From a checkpoint of a small image classifier: arch vit, norm rmsnorm.
Rows from expert 4 of block 5, named by matrix and row number. Rows with one number belong to one neuron. Each number is 128 + 24 x the weight over its row's rms, rounded and kept within 0 to 255. All counts start at 0. Numbers have three digits each. After the name is the row's rms in percent of the matrix's.
# up: expert up (model.blocks.5.mlp.up, 8x320x320), inputs 0-106
# down: expert down (model.blocks.5.mlp.down, 8x320x320, transposed), outputs 0-106
up.157 092:147114137138107082134134146113116185130124127124142103134130133126129151147077138121134135124110141153121123110163130122137161100071109080147144124110128122142091153164155126094117107170151119158145138099157133088162143130170132148104124157123104151135125129122155128092113127130151169122172102106113128128109110173160132
down.157 095:143093141131166116138148131143124069133127091092132117140113122123119127110058104144140140098189114121162167106148082160161142099143135136121135161132095139126149118158152117114166144123121124120121105129118108081129104125089135146119147119130122114111151127139130128069100114159147125095115143099115168151135154118119127
up.158 099:102122139106088117101162147129112146100108105093170105132144117163129166159105142109147181156129144157117124125180137108130153119089105118163144127101111160155100116182151128092139120159176121152171158065159161103134123121123100158126156127125091105122117136107146120110126143126158160125139121106131121141131144144139136
down.158 098:122147101127094167124140112150129125138147115119128135165149146189117128111081115108129103122082077194146153140115148134158146119155099124158126114114078066096129147181100143162122125121150141145149131182166083117093148128137139137095162143135086127118116109143121112107144165095152124114136102142132113137153102124087116
up.159 095:102116119112097093114126127127138113113102159124096087128138123138115157154123115134140153140125154123118124130194136170159130116089103113195139161091126144131086130144160157096153110139137133133159149104134133117155120135132154160156142151141124145112114127096148084066103148095132161122111122117126147159138144163127126
down.159 094:045116101097122121183187139157110116102105116111140119177140114135126140141101104166127128136097083150111168119139125144169106134113093084117112140114143122092134120138110138139152105084150075171124123169125129126110141128119135146109135167156185162136092142146080112107159100155142103089125111074132147136146111159120125
up.160 088:142144142106089087114128126107110136121124136127108091118144132189095113157144156118178148141122170183094111132151148132149125112113091122165144122113068160157100114173141121076148116123146093165128140104166125111148148131115170178102161174122128144116120113105136112147141129137170147168140174124121155117139130146131191
down.160 104:066119125130096133088164099123135126110115158117111170127103091130122106148123116137141142091125091104137167163082121092120137166141184148165073127153134138119126169100163129165120135138116134169135123150084090157133106129122149097157151119124125136142111132155121137181128080115164141122128097118151139137173090091119146
up.161 092:169155131134081103107150098121145104125152079104134081085135156146112143155155116130142145136101163128097133141156128126135114157090102145160128145116095130158095117136117121127111148131154115122144129118146108129160104174139136146116147164124078148147121090109156111141136094139158163139154118101143175143161132155145150
down.161 102:095139118097128115112148111156095112138147166141127168121094087161116135112106120103104118120123123097108129153122084153137132106149177150096136153123106124094147102137125121168136099129144111151119138141137106138059132135147165150169093117120085129121063119150107130149165096116130111117115138138112122131130135124122129
up.162 116:120119190110153143152150172091093118162144166109167129117165141143155113088115152138120111136156124139104120172133124140092107112167141082115173098145132156130149098133138094113176120128130107149075137150144152063132116108108136137145156127132135151141133154103133183144122155164141106166090093143120088135108147110126110
down.162 124:150144120127149109161094148140144137138085117084118144159129137121120094070112166161101155143165163168096101098137119133173136107089141105082163157134112147119131125122127091076139136104113107134111143094200175124147150098163118120110145090147120125121098158077139124095127180162109117131151145104148151142097159117142125
up.163 100:126132140133109120121154149126112139140118150098169085128152130148160148144107124125133215138130124155122111117168151131135150106088100089154156141124118149118090117150111118085163137115152114141158142089145122122147109118131142170137107155103112109138124132098134133131102138156134186113139123124130133149143130128142113
down.163 098:052064093107184083120133159161148094115082152135137131163129153167123135134137118121141096139110103129125186126126094148166168119127127143124127148097097136133131102089147184097149106140118184097129153159143106143115146127113106106154123128112134099137102114116103125117142123099185090103136149109133115125156113150123143
up.164 095:128143122144114112138159126137120129094101119101132102128146150120126153147104175139133131133132148115112129146139162113149113131108121120172192131119112124127112123190161136098147124081133103191156136114167127121155155128125180122151173130118124128098150107100158112105157135120170143195161143116106102139093149174191144
down.164 100:064135167121132138115143147188147084143089129081128137108147131157139116104116132127153058123149137087150167153117140136104121123104118160087134154150142117095161106141158174124098132125107144160134130131142101132106147107144086159152165142124143103151143067132114149135141156116140105099148108064142142127113096098120148
up.165 099:124165148159129152137108141082149120176105141140179083139108177112154136126073123121145137152128147155136121107146121083120142118101127090121147140134147116121127113155102131111154126134118141116161116101140120129159092113101121135131143143122134102129169127116108172105115162148094135148108110154144122193121100129114120
down.165 106:136151141119112125121112127169107132139155129102148107066132123149118091119098113108162075117146112126140106149138142139106127151095142145105136108168130140193139150165155109116127151144146136089174141127125132154134120147123138101150116162122151117158128124079115140158135124148121177143122119106119102175137133108149119
up.166 094:101113127117117086138189130137123133101120132091123099144166126176146139184146129116127153163099170173088132137164159135143133100082137118156137152116109158146098148149146141117130132135144134173159169080127119135182132130154120154131112149121084132122102108106152095107132117127171160125120121115122107147141161140128153
down.166 097:098124116121114126109169119127132146168134117117076157154102093147082118124125127114110142117110082131112178133094154152145110133145144119100092146106124120098149127127122128115107148141136145157154166162126082187102125132129110133132139140120133120140068145172106185110152100112154105107149144122174125150152098094122165
up.167 078:113108132156093104141165143097162113135094146112092107135159142147123133123102124141117171104088166125130139124168141144131159110105107141157149149132123158145088139162145114077151100168141122140162139108133141137186128097132184129168164144114121140097115130118123126114104134100142147097124115121128096150139131148159127
down.167 095:100153108102149157120134125164156129134122102098144117129136146119130116144083112145130116130111093144124176112141104153134157139116144154130119138119060125119126129127102148145140177141131100116146144156126111128075150109155170145134104156131189153140106135143135124140128080149149096128130128128111107141144093112110164
up.168 099:136180127134097121101149131122103097138138153092143108134122129167126149142135133109142182151103139151129125087182157129097154128101115090156139141110115155173115105143116143096137166119159107115160115103134128110171118132116130156124120139104103140108110118106139136112126146145141190135137097126128126139139124154136100
down.168 100:102123126124120143122144118129110105112118153132140129174064119125091126101130093103137147169110084142132131142134097128126159160112097147141127136124079153116127140107146147135172140136122189130105147170152121167136081104119184081144128110107099121157082132119109139108134100102176119126117131103110171161164121120120178
up.169 091:141137139101101112099164151121114130091134121112141117136159132158136163135097157105139172161125141139137099106174153129140132083085080095147147158101102141141083123149150139076135126138158108130164153086162115149136120090113137169117123172147109090108111120106152129126108141148167175128133123112116141120128147140133145
down.169 094:105089136113106129132174156126162100178136139101101116169133123174117109134150114104151101108107112128094171127136122093172157120136141178130067108109112140111121153158140155117111124124133129151122133162130092129068102139116097101180141129137127109087098137144144124131182142072144129108126117102110135127129132141093118
up.170 109:115142138107153051144151136130086128089111107080103124088166139144129120136101179144132110100126174132101136170100170103129104087141142141145167137135117133130142190138164122136114114137139124176104142135164132123122163121117147144124174116146136132110113102109142117147143118118185114173141136116142105104083152133150160
down.170 116:081127128105143145156129147162146121124084136115111136112145138116145122099122143115117124135117199179102086110174142146119138126090150099099198157144135148150106103144136103111172096138117145109105112090165133119118177124139130136128150123114090158149100138070169109076137146163135118128100141104125157121051170164144107
up.171 092:145124104141161117121107109186132095132129103154116136118122119118118111166115120088152113126109117112142131085115124131101078112168120121121126132116125137128142098113108138150173107147140135102108134147101155158129130157191137126127086160109139117128108137138132103127080080060144123144153136094132173100152132143125088
down.171 084:173119135156125155142119123098119178138133142170159077136120131078125109143153116113124123127130106144098117118135100130139109100147109118134092150131134102075139169130100092130107164133132124095103105136127142108140114126146133124128121146153134142094129136167178099138138110190103145143129129153121122178139076133176111
up.172 091:114130118120110100100152120112130119150133154110129109130122147128109161177127120106146138144130164099133135123165168145139125124052062142187144146107106130161092072161141135110129114101173088129155153066143147112170130152137143156153135137139095118119121121079177105129142107093161177148152125137101155133137135176129130
down.172 086:117134137088109123118114129163143137104120102135119176148127117092141147084080151127085152127074092151146147142156187129156138127168102135148155150164105134141142117134095142085163145164119143089169116125146120140135139076161100105140123142108120110158157118079102131106110129133155101163118067127096152153124172097132150
up.173 111:113161142113099102118122134127098146136123124079145078133125137134107164158141117110152141165124158147138122155192129101125098133091084088164141148110099140149097095176147158101134117120149108145164126076152128112146118136123135173128137143129096143123100138124157122092121111112142165155136117116130137152122135166143118
down.173 087:099114129116147100111117160126122138112135099088136112110121121151145121134120146141112146108109124149171119094144181160126122126120128137176106120162101160180113087154161142126140153112128119147099175179134108133116175136126147113126157138150142108125161115142132137150136129142168165096118148108144116136134139137141112
up.174 124:116129156124126147161082129127148176138132161134115132123104136116107134153167095175081141161179140139119148134150110174156171132100165131132105156111146136115137149128156134149100129095116174122123171115098104118106114139083078102113115102157125138140164086142113068117137072162094139120122100121109159115116110130127134
down.174 120:130130144122133108130131117108120138122118136124101079165120135152125139123151116122122111144136157112120114133118146103120152093126103078177167145111110142149100149111129102135138161125159133156109143119137137094142145109121132122162121162143105135093146145146163109146156123116156129140090158149127107137078110170131119
up.175 091:136119115139152138101107100128170083126133082132114133131092130129145127148140121099178137122087137142145138079118145113102064106158076142151110154125092093119132083134100138146117163163170121120133140124117163164113129165175184133151094185109113104103120112120150072138077096070153130114143154103147149154168129133118095
down.175 083:141120130142111141117077127144148146174124138136139081120134144070116107135173091138128131127137119175120094126128120137141120111153138113111068160111138137099160152137099115124100152130129152105113123151126150111152119121156141142130130120125104146137104170140188093111131117188130150100124101145142136144155085121165140
up.176 103:120145130122083095137137119126092130119110128083136092132125123141138144150101131100154147157126147147110123129196143107135134097073097119171150157098119122148073132169128145082151132109157133148168112099132149122152135125160146142139131162109078127120129147094152129118103137126128170108143150118115112154116149160140127
down.176 092:064140087080121085160186178157107099119145118137225147140105120144099137140121122134115126108079132159095157140147148174144128149117077106090094127116136129111125114146159161128148134078125121132121148172108107128123113117118134147109140076153162145111098166150124143153145091136164107102170115091118183122128138140122106
up.177 095:128148168121100125103139101110102144148135125119118102118138109147153149151118145119148193153120140175127095111157157115123151077084078087162145141091123143137092128149123151093139167162169125130151162075135138128141099130139113183126108170124116101107121131105159142122105137143133176107134108152133121145136126151142124
down.177 085:094122102109141148151117170115121133177096137144134126169106102127124145114123122148110093115112139125100151114136112133157123117128103143097112137091151100116134140126112151119152135116123150124144100156124074151122146137124125108175134150138103100084134144141106110106148159097148126165124148098085101129144118157122088
up.178 094:132115104151149110110106118167155092133127090144105143137094121094137109140122100108182128102100127122154126084111122129103056099185097127136111127137130113093148106114116141159133127163166129111114130141108174158105126156184170136158096187113135128130120104150141093132086091062124097105144147106143132111171123113119086
down.178 083:134120121127119133126084150101135165147143114135150068121135128098111108136190105131119134125110130170112109134123107112151123106137124107130077168124143125109166153145107110130120144143146139105097106128106134141158103118143130133123119125119118124125125131140171077123129106168136113103125108152135128169141096117172128
up.179 112:100093137110107128111138134139122127118121143114137074125130133151129153169113129117151167156136148139095109133190160105128137121070093114173155142100106139153090127164148124094153119122171104141180145071146162110146132125152140170128124148125094115142138143087152107107111149119141184120139135112130137127131148167125145
down.179 085:079155116061129103087141122177186128101117136150130162142093096136100107156158141182119159111104091105102180150141104115177181176139134144148115171114120090134148152145134159147141157136159184105138133136126095161142095114160120101118133115136119090138116148134099143123167105100125132123132112133114137101146120120138151
up.180 092:143134111144145133107101094167172112133138061147108150123107125098137111145124116091170126118094098119155100063088132144119065105173089136131108112117122101118129080118112136156122140169146137103096120134117164182111125136190144122168076175131153119129095135140133093140081109083133103132150151100145134116163129127123072
down.180 083:156112114117108138112103140098146153130143114142159067158145133104113117122179117120121131108111130156141117116124108154141089094136138123125086169117128109101152153140092101126139168117141133127136136142107127118159117119147122139117131135123125123115128146116193062114113115172134149106121111152146121149144083116162117
up.181 105:130130136125103120112154149136097114126145125105134102107127119139112182161129130122127174149140155134092120172180131135117103123089103092151150129091102145130070100139121135082138111093134115159139119111142139104165100168131127137129107119121093161129158141121153114095140134114152183169173140118107112143129122192145127
down.181 100:111096135117130145111115136178129115098139193160161139105131073137129118124159160080103157164158134157144157106139141147129109102133120083164161132117111120159158122125122183118161134118126173099100103145173131156082137169144137137084158152169103125118117146106140177152141091156126162097124129134127153161133136123138138
up.182 124:120128139106095105117126122141110123115121125098124090135132135155127148168136134099159190159128151139109108137167153109120129107069074110159144150107116121137073106169158156094122126110166110135163124084136131132140119130145127170129144136133084142118120125093176098084123124114173175149145132116137120144137141165145123
down.182 084:167109134094115150115176125162112149126106129130104127083122139171101129138103123181098120125100096152125138137137124131123156155139148162073137145106124114106138130148151127145090133071088136136169134092133107131137112129126155176116102170140156103166126162121111164113159106072131126161133129116119104090143106110107111
up.183 099:136152110137170114161123166107139112133088124099121134153121143129125136141140123114112115100152145106102160163145125141120112184124149163108137152122157158162105116112121111146117126135117110129100111130109098099137114140066147106159140119092115183131086110165104139155176145134153128184108101131139106123135151105138128
down.183 112:140131127115132123153116116071103112099108120133119145108115153148111111112135142106118124150130140132137092106120098125105163136142164113097130131145136177155130111122109091145099114103119142108074153123139139068115123149118114104126124090108098111095156138124112127156132142145103154147093160168121124095096147160158135
up.184 115:111126113165141127142093161140136112159120155150101148160120144117094132153171108142100131160176124098121144119153087163138173157113175125105116104122142143135104143102137117148128121139095178118111138127118102139121112111105090087123104120157144144119130096157118110122167118150102106133111093116134169107115113126107111
down.184 112:143116127113130130138135126086118141103106143118102116145111144132122136119137140136130137138156149071131129161124137137109149079140109086144168111122105127141139145125153125136110167115148135120100118119112147110140105131118121121142122143129125127061176136176136140146143152122116123136091169138147127118066120135166096
up.185 093:101133123129122054155091157139137151095091145087145128142151132164141121140120119156133167116099120167146152159128138128176145106131134141144169178132140114116126157156131105104167096154162167153145173117136160143116162137121146146136185139114122130154116094109117098143075092123120147147124085109134100161144182106145175
down.185 107:152121147140144132135109115099094162115103127095090115135161159115134164144131124096122133143163171135123101147122158143116115115126111135137128098076153169174105137152108118128134097125094119141092124107144190112172128134136129132100129134133109131134148211151136121133136133166131103128137171140120119089100145157115130
up.186 102:131090124150138129112098095121146092141127061132118125137088133115148139135141121094185120113079118153159097097114131099106058109155087140141120154115095107112126088132122125143118152160155077108123116132117179163104121155176177137160095196123131113116111114139152102149080123078133144138144148109154144141173109131112111
down.186 090:144144105126116121104111134124128159149116108129147088111138138094122104135159097129123135113119105211098122136126119112151108110175121121125072154122137118099158140128102116135119148139105131120112113138129147121150111133148125164130132130114131147150097154135180117112128127175147125139148110113121117167159086120150146